config = dict(
    train_examples=195000,
    vocab_size=52,
    encoder_arch='convnext_v2',
    encoder_widths=[48, 96, 192],
    fusion='cross_attention',
    decoder_norm_position='pre',
    decoder_mlp_ratio=4,
    beta1=0.9,
    batch_size=64,
    lr_schedule='step',
    weight_decay=0.06,
)
Rows from block 2 of the text decoder of a small image captioner, named by matrix and row number. Rows with one number belong to one neuron. Each number is 128 + 32 x the weight over its row's rms, rounded and kept within 0 to 255. All counts start at 0. After the name is the row's rms in percent of the matrix's.
After each neuron's rows are labels from the 100 texts, of 14976, where the neuron reaches its largest size: "fires on" is the input token at the peak. Only what is clearly more common there than usual is listed. The data: procedural textures in two colours, tilted and lit. In brackets: how many of the 100.
# gate: MLP gate (decoder.blocks.2.mlp.gate.weight, 768x192), inputs 0-47
# fc1: MLP up (decoder.blocks.2.mlp.fc1.weight, 768x192), inputs 0-47
# fc2: MLP down (decoder.blocks.2.mlp.fc2.weight, 192x768, transposed), outputs 0-47

gate.538 102 [ 79  87 141 183 125 149 160 158 136 100 163 143 136 152 124 132 101  92 128 160 111 149 138 140 131 123  97 182 123  87 130 141 149 129  97  73 124  77 146  71  85 143 130 123  76 129  88 114]
fc1.538 079 [149 137 163 100 147 119 159 151 103 107 134 117 118 112 146 151 135 166 157  85  83  76 127 131 129 111  66 139 132 160  84  61 135 111 126 143 151 147 109 180 132 130 111 101 161 156 173 173]
fc2.538 085 [123  78 123 141 146 100  97 180 159 120 131  97 162 157 130 119 114  95 149 146  94 145  63 145 167 137  98 155  78  98 171 132 126 116 110  91 119  76 126 110 163 131 172 140  87 125 102 105]
fires on: "mosaic" (11); "marbled" (11); "bubbly" (9); "studded" (8)

gate.206 097 [ 66 106 126 183 104 124 150 182 164 110 177 144 112 132 122 115 104 108 131 147 132 148 136 144 142 124  73 181 127  84 122 132 142 118 102  82 126  90 124  56  88 120 124 127  65 128  95 106]
fc1.206 062 [166  85 158  66 128 151 126 119 144 125 109 168 119 146 110 190 116 134 137 108 111 155 208 146 138 106  38 128 134 108 129  93 113 140 169 143 109 157  66 138 119 114  90 121 172 105 104 171]
fc2.206 060 [120  97 151  90 169  90 159 160 164 169 169 133 112 154 136 111  98  85 147 147 103 140 103 134 141  94 124 155 142  84 156 128  54  98 136 114 124  92 132  93 137 150 159 151  64 104 168  81]
fires on: "cracked" (17); "marbled" (7); "bubbly" (7)

gate.174 075 [139 101 155 161 163 129 138 128  90 127 147 117 134 169 121 151  87 135 117 167  86  94 136 149 107  94 154 150 127  83 156 137 134 133 109  66 151 130 149 120  99  73 151 107 100 122 117 132]
fc1.174 120 [173 137 121 138 187  76 135 131  86 138  97 114 182 141 182 151 123 133 152 121 143 145  97 131 103  87 122  98 153 118 141 161 125 166 128  92 101 155 155 130 104 170 124 131 107 165 111 169]
fc2.174 175 [153 130 135 142 155 114  90 137 120  99 119  96 162 188 170 136  82 113 172 116  66 107 118 124  94 154 152 117 140  94 173 137  90 141 128  76  94 108 122 132 114 170 144  89 152 136 112 119]
fires on: "red" (42); "brown" (27); "orange" (21)

gate.669 097 [ 66 106 125 182 110 135 147 172 171 106 170 154 124 119 120 134 110  85 133 149 111 157 125 128 133 102  73 170 106  76 133 142 155 141  93  89 138 103 128  59  85 129 133 130  52 132 100  96]
fc1.669 059 [213 120 110 112 145 191 139 110 130 129 114  76 118 161 182 155 145 147 184  80 113 107 173 149 134 112 104 101 155 125 111 118 146 132  91 129 172 117  72 144 114 143 148 125 159 184 138 119]
fc2.669 054 [166 110 162 112 172 115 130 149 135 153 159 171 115 153 145 103  98  48 144 166  90 105 110 122 111  94 104 136 139  78 150 148  63 140 121  91 117  83 117  46  87 145 147 119  94  88 148  78]
fires on: "mosaic" (11); "marbled" (10); "cracked" (9); "studded" (9)

gate.693 101 [ 76  94 130 176 106 143 150 171 175 110 177 149 114 123 111 114 108  98 125 147 101 150 141 132 143 106  76 173 116  85 134 126 150 139  95  92 130 105 122  73  83 131 117 123  54 132  86 110]
fc1.693 070 [ 27 163  75 138 153  82 148 135 108  94 131 145 171 112  82 123 144  90  70 168 115 121  83 149 118 181 158 112 163 149 143 139 136 190 101 118 133 120 151  71 105 117 133 139  77 134 119 139]
fc2.693 069 [126 184  71 135 102 138 106  91  99 108  67 100 168 121 104 116 146 166 154  86 177 137 136 161  99 175 119  91 124 167 133 129 162 157 131 168  88 128 146 172 128  99 176 139 163 148 142 160]
fires on: "scaly" (9); "diamond" (9); "plaid" (8); "mosaic" (8)

gate.745 101 [ 82  93 138 190 107 138 143 172 162 119 161 142 117 140 121 119 107  94 146 162 117 152 132 131 131 125  69 181 121  83 129 144 147 142 103  92 123  93 130  76  90 133 123 115  72 146  86 111]
fc1.745 071 [ 64 151 131 149 128 102 152 139 132  91 137 138 171  91 105  96 140 112  87 143 138  84 100  90  86 182 178 152 138 169 179 144 138 128 122 135 121  72 167 102 135 121 151 165 110 111 156  87]
fc2.745 071 [136 183 139 120  97 148 121  82  75  97  97 114 118 104 112 163 158 162 117 116 142 101 169 114 127 158 167  90 139 158  83 134 178 143 112 171 133 169 156 168 119 105  98 123 170 146 111 182]
fires on: "veined" (13); "marbled" (12); "speckled" (10); "studded" (10)

gate.400 100 [ 70  88 126 185 101 135 160 170 167 109 169 158 122 138 110 128 107  93 121 145 121 152 132 147 144 107  81 172 128  84 136 122 154 141  99  83 134  97 109  55  84 120 125 118  69 108 100 113]
fc1.400 065 [211 114 102 143  71 161 138 140 143 127  92 175 124 129 140 162 133 107 146 101 140  50 145 169 142  99 187 100 141  77 123  84 113  76  93 107 154 178  93 118 145 118 155 162 140  67 141 110]
fc2.400 058 [147  71 165  78 127 146 116 107 155 146 179 162 122 105 163 111  94 138 168 146 172 127 102 172 102  79 112 163 113  82  78  91  94 115 103  98 194 109  89  98  77 106 104 169  80 156 119 118]
fires on: "<end>" (31); "veined" (12); "studded" (8)

gate.728 103 [ 84  93 136 168 113 142 134 175 181 115 167 146 121 140 123 127  97  87 145 152 107 152 134 132 143 110  93 166 112  76 134 145 148 151 100  66 133  86 135  75  75 132 134 125  71 137  95 112]
fc1.728 062 [ 65 105 113 185 155 116  87 130 186 136 144 137 117 101 102 105 110  77 120 164 169 130 161 160 111 159 166 161 138 137 182 217 115 204 127 102 157 127 159 129 118 158 118 148  92 155 139 101]
fc2.728 062 [144 178 135 144  86 101 134  87  85 120 117 127 134 144 100 145 165 148 113 118 183 147 145 122 135 160 155  59 125 121 136 142  91 151 130 149 115 129 160 176 105 135 118 143 163 125 165 117]
fires on: "mosaic" (13); "plaid" (11); "marbled" (10); "diamond" (7)

gate.384 107 [ 65 100 134 184 109 127 156 162 161 113 155 142 124 137 106 118 100 106 128 139 104 155 110 133 138 123  77 181 134  95 135 145 142 157 106  84 121  87 142  74  82 127 134 124  74 136  93 113]
fc1.384 073 [175 124 119 109 132 129 117  92 135 114 145 135 120 138 160 171 158 174 177  57 126  51 187 133  79  78 152  78 176 136  94 116 108 107  80 154 139 140  96 141 138 111 157 132 108 132  56 187]
fc2.384 074 [157  98 146  91 238 108 127 173 143 158 120 147 153 113 176  88  98 102 190 172 115 113 127 146 105 130 155 148 126 117 167  88  94 131 120  43  98  97  91 119 112 195 132 202 142 104 188 119]
fires on: "bubbly" (22); "spotted" (11); "brick" (8); "speckled" (8)

gate.245 083 [ 54 168 147 166 130 107 149 142 203 132 133 127 108  82 142 118  99 139 142 163 122 148 131 117 134 158  68 141 141  88 161 127 110 144  72  83 164 139 134 163 157 204  83  79 126 164 118  98]
fc1.245 178 [184 118 144 100 151 150  29  74 103 169 164 109  97 170 110 150 213  78 185 157 126 132 166 119 106 142 173  78  90 109 123 165 135 109 144 124  92 123 129 166 152 144 132 166 118 115 132 137]
fc2.245 175 [126 172 134 119 140 126 192 140 186  65 125  96 122 128 101 153 101 145  74  70 112  79 199 179 139 102 103 117  99 152 108 153 172 161 161 151 117  97 128  94  98  86 147 158 105 110 156 164]
fires on: "a" (32)

gate.79 105 [ 72 102 150 182 124 126 157 171 140 104 168 153 121 141 123 133 111  91 133 147  98 137 131 142 131 107  65 173 136 100 132 129 147 129  91  94 126 101 133  71  67 127 134 125  60 140  92 111]
fc1.79 067 [156 124 124  67 112 147 120 124 107 100  95 110 145 115 126 103 142 224 122  78  95 121  82 104  79  54 104  81 178 188 126 142 191 158 132 159 195 117 118 143 114 107 107 163 117 135 120 153]
fc2.79 061 [136  44 127 127 151 106 124 112 177 150 132 167 141 158 128  65  57 119 188 148 107 135  64 115 121 127 130 165  98 138 139 111 130 139 123  99 140  95 160 157 125 145 126 134 116 179 145 176]
fires on: "cracked" (25); "veined" (18); "studded" (16); "speckled" (9)

gate.293 104 [ 97  83 129 154  99 129 145 167 148 121 168 166 111 103 112  86  90 114 120 148 125 163 161  90 126 138 125 185 107 126 162 142  99 142 108  98 100 114 143  80  66 142 132 123 121 117 127 102]
fc1.293 138 [138 139 156 140 119 108 135 135 166 148 109 163  79  84 133 124  89 129  95 149 162 196 158  86 131 184 118 170  76 168 163  81  87 149 176 134  75 114 143 123  76 147 133 137 181 106 169  97]
fc2.293 146 [ 89  69 124 158  91 182  99 145 154  83 165 138  94 129  94 125 103 164 111 166 135 167 121 105 122 175 165 171  78 107 142 140 124 145 161 126  97 108 147 152 105 159 125 134 163 127 120 142]
fires on: "spotted" (15); "studded" (13); "bubbly" (13); "veined" (11)

gate.274 102 [ 69 104 146 200 117 146 141 150 143 118 162 155 128 143 110 149 123 112 128 151  90 164 129 129 147 112  87 174 122  90 132 149 147 149  96  98 112 100 127  78  66 133 144 116  67 128  83 124]
fc1.274 080 [116 119 134 116  95 116 120 129 192 132 157 157 110 153 130  94  98 119 103 144 134 121 156 143  69 152 226 124 120 131 146 163  85 130 128 112 156  96 130  67 137  95 139 154 126 107 147  88]
fc2.274 113 [170 181 163  82 147 110 102 108 134 123 148 139  88  90 113 141 143 145  90 124 163 143 155 129  70 142 142  85 113 165  89 153 203 188 139 203 162 104 142 131  89 108 101 203 122 161 131 142]
fires on: "bubbly" (19); "studded" (17); "cracked" (11); "mosaic" (10)

gate.506 102 [104  71 124 188 107 145 135 179 162 124 143 178 107 123 108 109  95  96 124 153 120 165 133 115 148 130 104 174 113  98 151 134 124 151 124  81 122  96 128  91  67 149 130 137  87 119 116  93]
fc1.506 114 [163 119 159 137 133 107 124 160 133 184  99 174  85  80 115 116  87 106  96 132 143 225 154  92 158 149  96 138  81 167 173 106  81 143 204 108  86  91 154 115  97 153 135 126 168  98 184  93]
fc2.506 116 [ 88  34  90 176  78 161 128 124 149  84 172 137 121 153  99 127 112 174 151 168 103 210  83 107 143 144 166 180  74 110 176 159 135  84 150  92  92 104 160 173 136 142 126 118 138 127  88 125]
fires on: "spotted" (14); "studded" (12); "veined" (9); "marbled" (7)

gate.668 105 [101  79 135 192 104 147 138 171 150 110 151 171 119 121 110 110  96  89 147 151 123 156 136 104 144 129 101 188 100 111 170 131 107 150 126  85 124  88 126  76  69 153 146 133 115 118 128 105]
fc1.668 107 [140 131 186 136 130 140 113 176 152 129 118 175  78 117 148 101  88  66 128 111 159 181 135  85 139 132 115 177  60 156 180  66  87 140 194  92 123  99 129 132  85 174 146 139 178  99 179 102]
fc2.668 124 [ 84  58 147 173  70 184 118 123 175  81 168 165  91 124  93 137  92 135 112 198 129 173  75 107 139 157 137 161  60 110 139 131 115 137 162 119  95  98 166 136 113 139 137 132 151 151 115 133]
fires on: "spotted" (16); "diamond" (12); "striped" (11); "dotted" (10)

gate.7 105 [112  89 144 200 110 144 146 172 149  98 158 179 104 119 124 117  84 104 121 135 128 157 157  94 140 145  95 192  94 117 149 125 113 147 139  94 121 115 151  89  50 161 139 132 111 114 128  83]
fc1.7 129 [175 123 160 138 127 148  99 149 145 135 101 169  93  68 145 100  82 104 116 139 141 169 168  78 117 118 127 167  65 161 173  94  74 145 184 129 106 150 129 124  76 175 134 142 199  80 185 100]
fc2.7 139 [ 80  73 130 192  78 182 124 164 162  65 188 166  87 122 107 155  86 130 103 180  94 175 108  99 148 133 150 163  73  92 153 151 121 138 149 129 127 111 179 140  97 138 137  97 138 129 116 104]
fires on: "spotted" (22); "studded" (10); "veined" (10); "labyrinth" (9)

gate.219 111 [104  87 142 187 113 139 162 173 143 108 153 177 117 109 129 106  93  90 128 139 112 131 143 102 136 139  95 185 101 122 151 138 100 131 112  81 112  95 153  97  71 140 155 123 127 108 126  87]
fc1.219 118 [104 138  68 112 136 119 124  90 111  89 163  92 183 176 111 120 161 142 149 150 104  96  74 185 113 110 134  86 178  73  86 167 167 119  75 167 134 147 142 114 171 119 126 122  78 149  80 196]
fc2.219 129 [173 178 111  79 188  79 139 124  98 179  85  94 168 130 152  92 166  89 170  70 162  83 155 160 113 123  98  75 168 142 103 122 139 130 102 121 143 152  75 106 150 137 131 147 104 118 123 122]
fires on: "spotted" (17); "veined" (13); "studded" (11); "striped" (9)

gate.482 068 [115 135  91 175  71 120 135 115 128 126 116 116 160 131 116 135 113 157 155 148 149 194 155 137 139 105 145 173  79  52 170 164 122 135 122  14 164 121 109 140 140 108 109 116 115 149  87 119]
fc1.482 133 [128 136  89  88 120 118  99 168 113 184 112 178 100  67 133 110 139 123 140 148 150  93 135  90 101 117 133 118 151 135  84 131 101 131 150 120 147 176  54 113  98 156 115 143 177 111 145 108]
fc2.482 147 [163  49 120 125 120 178 172  92 120  64 149  99 123 123 106 132 126 153 140  89 104 168  85 114 141 138 176 140  87  80 163 163 121 148 116 103 102 136 148 170 166 140 120 110  79 171  57 109]
fires on: "a" (69); "purple" (10); "pink" (8)

gate.246 088 [108 119 118 142 120 170 131 169  83 151 159 188  95 103 113 127  98  70  72 155 102  90 134 115  84 139 197 146 141 137 127 105 136 125  52  72 197 159 124 123 130 133 122  62 124  87 179 115]
fc1.246 196 [140 133  43 168  63  68  93 142  85 196  97 106 112  97 133 139 167 168 161 147 193 166 165 137 139 158 162 140 132 106 164 169  76 144 124 106 116 144  65 113 157  95 119 151 146 153 120 154]
fc2.246 195 [126 146 118 121 123 122 135 115 165 108 144 135 133 140 158 104 104 110  98  85 100 129 112 109 130 166 108 156 173 104 112 128 121 147 162 149  80 102 185 146 172 185 138  94  75  92 107  80]
fires on: "a" (40); "red" (13); "brown" (12)

gate.357 096 [ 79  96 120 194 106 148 137 169 163 119 153 156 112 131 104 127 100  68 132 153 107 149 124 153 143 116  84 181 112  75 127 145 163 148  89  73 135 107 120  66  84 132 119 122  57 133 105  96]
fc1.357 065 [161 108 188  94 129 140 153 115 114 110 165  99 102 149 136 179 147 137 141  77 121 153 102 120 149  89 116 134 130 161  66  77 123  55 128 133 128 130 100 184 143 129 137 108 172 119 147 126]
fc2.357 064 [127  81 140 116 165 115 129 148 157 144 191 161 128 126 144 136 125  98 121 166  86  84  82 106 160  83 114 159 134  91 116 113 153 102 112 112 172 143  85  92 151 122 123 101  81 138  94 105]
fires on: "marbled" (11); "cracked" (10); "mosaic" (10); "plaid" (9)

gate.569 097 [ 71  84 135 189 114 131 149 171 166  95 172 145 133 146 126 119 117  93 143 147 118 138 126 130 140 115  70 190 119  82 132 135 145 131  92  79 136  91 117  64 101 124 127 116  58 141  88 124]
fc1.569 054 [193 106 187  46 185 168  89  98 110 169  97 199  64 131 122 145  89 118 137 133 149 112 146 133 125  90 111  70  76 140 102 100 141 117 156 115 123 168  99 153 120 106 143 108 145  54 169 162]
fc2.569 053 [127 133 106 179  97 132 185 101 150 116 209 174  88 116 140 111 100 106  91 163 109 125  61  97 173  90  97 185 118 129 137 131 135  98  96  76 190 152  81  91 150 103 101  71  74 123 122 102]
fires on: "<end>" (100)

gate.29 108 [ 90  95 135 207 117 147 161 185 148 106 157 168 119 132 119 114  94  86 133 154 102 142 144 115 139 135 101 161 108 102 151 130 124 138 106  95 113 101 143  79  61 146 129 138 106 125 115  93]
fc1.29 095 [113 143 140 185 127 106 154 162 151 133 101 162  91  77 140 130  93  81  95 141 102 189 149  89 153 130 143 133  87 151 156  82  87 107 173 126 100 141 142  97  54 130 114 147 176  85 198  65]
fc2.29 102 [103  73 143 183  64 179 129 164 148  68 175 145  99 128 102 141 110 146 110 159 108 174 135 109 153 158 145 158  85 147 130 149 144 164 152 116 114  88 154 162 105 134 124 138 162 128 131 152]
fires on: "marbled" (14); "wavy" (11); "striped" (11); "diamond" (10)

gate.723 098 [ 75 107 131 191 100 127 150 182 142  97 155 168 124 135 117 127 106  91 133 152 104 144 130 129 144 110  80 175 125 102 132 125 147 144  97 100 130  84 127  66  78 133 131 121  71 136  96 108]
fc1.723 050 [113 111 147  55  90 166  69 104  93  78 121 134 117  81  78 140 158 114 163  86  81 146  77 127 131 112 180  61  99 140  83 149 162 162 106 148 159  51 106 122  98  90  68 133  81 155 117 137]
fc2.723 049 [113 173 130 135 188  99 194 128 145 130 117 131 131 140 149 121  65 107 150 137 110  72  77 159 182 112  85 135  68 104 126 139 148  94 106 104 145  81 120  96 104  84 149 165 102 147 117 147]
fires on: "veined" (15); "cracked" (15); "diamond" (12); "studded" (10)

gate.115 101 [ 86  95 112 198 110 133 144 182 162  99 173 150 120 143 132 124 133  87 137 143 111 143 138 146 140 109  62 178 117  95 113 126 152 127  84  89 133  92 141  72  91 141 132 118  53 128  79 103]
fc1.115 074 [ 49  86  98 177 136  85 158 174  96  65 176  84 160 158 119 121 166  83 122 140 176 120 153 150 132 170 118 173 154 138 164 132 128  95  77 127  90 128 172 100 131 120 154 116 147 148  99  91]
fc2.115 064 [149 140  83  99 109 141 107 127 105  97  77 115 138 137  82 116 166 177 136  75 204 172 142 159  89 142 127  79 112 153 116  95 136 106 167 167 125 155 144 172 140 116 109 149 176  93 129 148]
fires on: "<end>" (100)

gate.708 086 [158  54 142 147 156 143 136 113  90 146 195 111 127 116 145 180 168 128 138 125  88 131  63  65 110  61 168 110  79 104 139 134 152  80 118 120  66 111 168 153 152 140 132 125 130 106 105 162]
fc1.708 198 [128  64 109  93 126 165 146 139 108 105 166 136 102 134  94  94 129 119 136 159  64 113 107 135 128  83 100 110 111 110 133 143 129 105 142 130 115 106 108 118 129 121 155 129 129 105 122 167]
fc2.708 194 [129 187 160 122 117 139  79  83 116 122 122 118 146 159 127 160  50 163 157  99 155 132 144  93 112 142 100 165  88 156 133 138 132 173 114  98 144 159 109 190 112 109 117 113 156 154 127 126]
fires on: "white" (21); "in" (19); "a" (18); "grey" (16)

gate.389 104 [ 72  97 133 172 115 155 147 163 149 102 159 166 121 144 117 127 102  93 125 152 112 144 137 133 137 106  74 161 114  82 115 120 136 140 100  88 139  91 136  60  96 126 124 119  66 132 100 103]
fc1.389 070 [106 111 117  94  60 121 130  92 176  84 105 105 155 128 126 166 125 137 115 124 162  79 141 153 113  98 173 122 171 106  84 179 146 142 100  93 116 105  46 115  97 109 116 145  82 118  77 103]
fc2.389 071 [198 192 149 116 139 107 200 123 124 134 175 165 120 138 160 149 114 103  94 146  90  92 166  85 155  79 116  79 179 149  84 152 112 158 105 152 151 136 132  79 100  97 131 113 140 146 150 104]
fires on: "marbled" (23); "veined" (19); "cracked" (9); "labyrinth" (9)

gate.340 102 [ 97  91 128 175 103 142 150 175 167 106 171 168 111 114 131 114  95 104 111 138 113 137 147  95 136 127  96 168 107 112 147 132 123 127  97  99 102 118 151  87  58 142 132 120  99 117 122  85]
fc1.340 108 [129 122 100 130 143 154  90 133 113 111 191 121 137 144 159 139 162 120 158 158 139  87 122 142 133 109 150 116 186  71  71 183 124 118  92 115 151 145 115 122 181 118 102 133 110 163  88 143]
fc2.340 130 [178 191 152  79 180  93 145 134 111 145 106 130 158 146 167 133 133  83 143 110 114  72 173 136 140  82 118  89 175 121 125 136 109 124  95 110 170 165  77 105 127 121 127 121  93 138 146  70]
fires on: "spotted" (14); "wavy" (12); "striped" (10); "brick" (8)

gate.197 078 [148 140 120 190 129 144 124 151 144 105 140 146 118 175 174 161  83 110  70 114  88 143  66 171 124 137 111 135  88 135 151 132 125 115 133 135 103  62 153  91  96 122 195 135  86 109 106 119]
fc1.197 183 [107 169 122 196 121  77 112 165 121 151 111  83 137 101 150  93 111  98 147  79 206 182 154 158 160 159 160 188 143 111 189 126 108 150  84  80 158 106 159 135 153 126 104 123 101 166 133  80]
fc2.197 170 [128  97  99 182 192 134 137 174 175 119 112 104 114 151 120 108 188 124 157 124 132 124 128 169 180 146 112  56 152  91 122 159 178 132 168 141 136  99 108  93 161 106 166 183  53 105 114 148]
fires on: "white" (26); "a" (13); "teal" (7)

gate.519 085 [ 60 139 156 142 134 147 121 128 174  47 147 122 151 139  91 168 138 135 120 163 148 134 159 110 182 142  77 125 147  52 146 141 123 176 129 119 142 134 167 145 132 133 105 154  63 135  81  85]
fc1.519 153 [112 111 123 109 128 107 140 125  92 121 154 122 154 132 140 120 145 129 134  99  96  93 163 140 130 167 117  87 168 181 107 173 182 148 116 156  84 114 165 136 128 149  69 114  82  85 160 114]
fc2.519 135 [145  91 180  93  95 169 110  90 128 144 125 139 137 117  92 161  80 156 131 128 132 115 152 107 155 121 113 158 127 122 148 108 130 120 126  92 162 106 111 152  85  63 146 136 141  75 131 114]
fires on: "a" (42); "<end>" (27); "pink" (9); "red" (9)

gate.374 106 [ 84 101 128 182  99 131 159 162 180  92 157 149 121 129 110 125 106 102 135 129  99 139 135 141 145 123  53 162 123  88 121 133 127 130 103  98 120  79 127  74  70 137 137 130  87 133  97 120]
fc1.374 072 [174 145 160 111 146 115 122 127 121 163  96 161  54 111 135 119  98 102 120 146 126 156 139 117 114 109 148 134  74 148 171 128 115 127 217  81 119 153  92 118 110 116 122 110 188 109 191  94]
fc2.374 070 [ 78 125  90 150  69 142 157 105 140 129 209 150  57 106 102 174 115 139  64 149 106 145 129  91 187 115 127 146 125 112 117 160 110 116 112 120 168 124 111  97 164 132 120  96  94 124  97 116]
fires on: "spotted" (13); "veined" (12); "studded" (11); "speckled" (11)

gate.132 101 [ 79  84 148 173 121 141 137 170 165 105 173 156 116 152 119 121 105  98 129 151 125 165 127 140 137 120  88 177 113  82 121 127 155 147 106  85 124  85 134  68  86 130 125 136  55 118  96 108]
fc1.132 071 [199  90 136  13 140 159  82 143 132 121 131 131  83 136 148 153 119 141 157  94 110 134  67 141 133  97  94 115  96 123  83  88 110  73 201 100 149 130 102 157 160 134 121 135 153 116 121 147]
fc2.132 073 [139  44 151 137 165 113 136 170 156 136 179 116 128 132 157 114  98 104 169 143  82 128  45 127 154 126  87 170  80 100 133 120 129  92 135  71 133  90 115 102 134 124 142 139  75 142 123 118]
fires on: "bubbly" (16); "cracked" (13); "marbled" (11); "mosaic" (8)

gate.47 101 [ 79  88 141 187 110 148 129 177 168 118 157 150 121 152 110 122 114  98 133 154 112 141 142 133 136 114  75 189 128  86 116 146 147 131 104  83 124  99 130  71  85 130 122 120  85 137  89 105]
fc1.47 066 [111 109 118 176 123 104 138 137  90 151 147 177 157 110 128  86 185  62 106 179 127 113 136 117 126 146 169 151 131 116 165 149 168 144  98 135 103 155 159  77 126 144 175 103  75 119 129  86]
fc2.47 066 [125 193 100 168  69 149 113  83  78 106 120 139 144 121 123 150 133 150 146 116 172 129 154 116 123 139 162 106 181 142  84 132 145 134 114 197 119 206 124 165  98 120 115  93 161 137 123 165]
fires on: "scaly" (10); "grid" (10); "plaid" (8); "mosaic" (8)

gate.709 097 [ 72  89 132 184 116 152 144 166 171 108 157 143 136 143 121 111 106  94 132 148 105 146 126 135 141 120  82 176 135  78 135 132 143 136 104  73 130 100 120  57  76 133 116 120  73 129 105  98]
fc1.709 068 [155 114 166  79  98 147 112 121 129 137 113 128 139 158 177 181 137 139 143  86  95 112 177 146 149  78 110  76 163 125 101  79 102  86 174 105 152 192  71 147 144 125 123 136 134 116 144 166]
fc2.709 066 [141  49 162  90 156 116 106 127 176 170 174 123 109 129 164  81 108  92 128 116 118 122  86 142 114 116 110 146 120 131 123 135  87  99 142  95 178  93 107  81 134 111 107 161  58 111 140  77]
fires on: "marbled" (12); "cracked" (12); "labyrinth" (10); "veined" (7)

gate.461 103 [ 75 110 135 178 104 139 141 178 160 102 179 160 122 120  97 146 116  81 120 143  93 146 132 141 155 100  81 149 128  85 110 151 167 146  70  95 140 103 123  75  83 120 134 125  61 130 102 107]
fc1.461 064 [158 115 189 101 173  35 175 166 131 156 117 119  74 128 104 131 130 171  84 114 140 197 118 100 131 112  52 107  80 161 121 103 144 125 116 134  92 128 178 120 111 147 106 128 102 131 130 146]
fc2.461 069 [135 142 108 151  62 140 128 102 169 132  98 106 131 125 108 110 141 176 170 133 124 119 108 172 108 111 142 160 148  89  92 142 163 101  82 113 152 228  77 148 139  99 108  84  90 173  54 143]
fires on: "<end>" (66); "texture" (31)

gate.16 103 [ 87 111 116 184 123 146 151 165 170 111 163 159 118 147 107 131 104  96 128 143 111 133 134 138 142 112  84 155 124  90 120 135 150 157  85  94 137 100 130  66  88 114 142 140  66 127  94 102]
fc1.16 067 [140  97  98 143 142 141 142 152 103 124 110 150 106  96 121 153 136 134  53 141 119 144 149  93 148 161 118 135 120 142 156  96  91 151 130  93  41 158 133 147 109 138 160 131 209 121 174 108]
fc2.16 067 [101 117 102 172  93 143 110 154 120 120 129 125  42  77  97 152 155 169  80 105 164 162 209 115 117 142 171 148 118 165  97 108 146 163 136 174 139 110 145 112 158 120 110 144 141 133 110 140]
fires on: "veined" (25); "cracked" (23); "studded" (16); "speckled" (10)

gate.625 100 [ 73  96 124 190 101 134 142 174 176 113 165 161 117 127 111 113 114  92 122 156 120 151 140 142 146 125  87 183 132  85 120 134 152 140  87  92 127  92 131  72  86 131 132 119  65 135  98 108]
fc1.625 069 [105 134 108 140 114 113 177 114 129 150 105 117 157 229 101 153 140 165 150  77 142 118 166 210 124 152  90 100 183 112 119  86  83  62 119 122 175 161  90 119 141 135 128  89 206 132 138 149]
fc2.625 058 [111 109 168  73 185  53 115 152 107 190 128  99  92 172 110 113  94  99 175 146 150 121 149 169 103 130  92 113 136  86 142 133 101 120 124 151 118  38 132  88 136 161 191 191  97 133 172  95]
fires on: "labyrinth" (10); "marbled" (10); "veined" (9); "cracked" (8)

gate.99 106 [ 79 114 125 180 114 141 159 172 152  96 164 154 130 136 126 138 102 103 134 142 101 157 149 127 144 109  73 163 133  98 137 133 140 132  93 103 123  97 129  68  75 125 145 128  66 126  86 108]
fc1.99 067 [183 124 133 105  91 127 118 128  86 152 116 148  98 101 109 160 129 169 148 163 146 185 232  86 156 142 116 140 132 173 152  95  58 107 182  88 112 209 140 146 113 164 168 166 154  52 142 134]
fc2.99 072 [ 73  31 129 140 104 175 109 164 139 130 121 139  70  74 125 118 137 154 140 149 114 170 169 112 117 142 176 163 120 117 142 119 146  95 120 122 147 156 128 117  87 128  93 119 104 106 153 139]
fires on: "veined" (27); "cracked" (18); "studded" (15); "speckled" (12)

gate.715 109 [ 69 100 142 187 118 149 134 177 148 103 166 162 124 139 122 141 104  83 136 147 112 148 133 133 142  98  80 163 122  87 109 139 150 140  95  76 138  84 134  73  82 139 146 126  68 126  90  92]
fc1.715 065 [166 115 149  89 138 121 146 143 119 135 129 151 116 149 101 114 123 192 181  95 113 211 109 111 161 175  89 142  53 156 110  66 120 113 169 114 143  53 150 135 139 134 151  98 187 126 201 160]
fc2.715 063 [ 97  43 149 125 140 143 114 130 147 136 126 113 128 116 133 119  78 110 120 163 115 160  71 117 119 125 116 205  68 119 200 142 139 137 152 113 120  76 123  95 112 151 145 127 107 121  88 155]
fires on: "<end>" (100)

gate.278 101 [ 77 109 131 188 122 140 157 175 155  99 155 150 125 141 125 141 107  96 142 149 101 128 132 137 141 104  61 174 120  89 122 127 136 139  89  84 131  96 122  66  93 124 137 121  75 126  98 108]
fc1.278 055 [105 102 117 187  93 153 143 116 146 109 157 113 193 154 125  95 106 144 101 137 211 102  86 102 124 174 181 188 131 134 161 140  82  79 164 123 143  78 176 142 156 138 204 114 146 144 128 159]
fc2.278 057 [117  75 132 130 139 173  69 165 102 133  77  84 101  90 117 149 136 146 145 119 152 206 150 108  74 193 214 116  69 118 142 131 118 160 130 105  78  85 203 134 130 181 126 169 145 113 142 124]
fires on: "veined" (19); "studded" (16); "cracked" (15); "marbled" (11)

gate.581 086 [159  49 103 123 138 129 109  90 105 135 139 106 161 148 133 187 169 140 182  92 108 138 119  54 121  99 153 107 120 130 122 122 163  89 141 137  87 149 134 162 139 136 154 133 124  88 140 176]
fc1.581 207 [137 197 132 154 130 111 102  84 161 125  82 115 144 144 174 171 117 141 107 101 206 126 158 134 116 179 153 141 142 165 122 122 135 154 125 139 162 158 141 136 146 128 117 120 115 164 152  97]
fc2.581 203 [145  82  96 152 155 127 152 174 111 131 127 122 100 120 147  94 199  89 141 132 113 127 109 170 118 114 139 122 147 123 127 126 115  97 127 139 131 102 125  95 169 153 123 130 138 132  78 126]
fires on: "white" (35); "a" (20); "teal" (14); "pink" (10)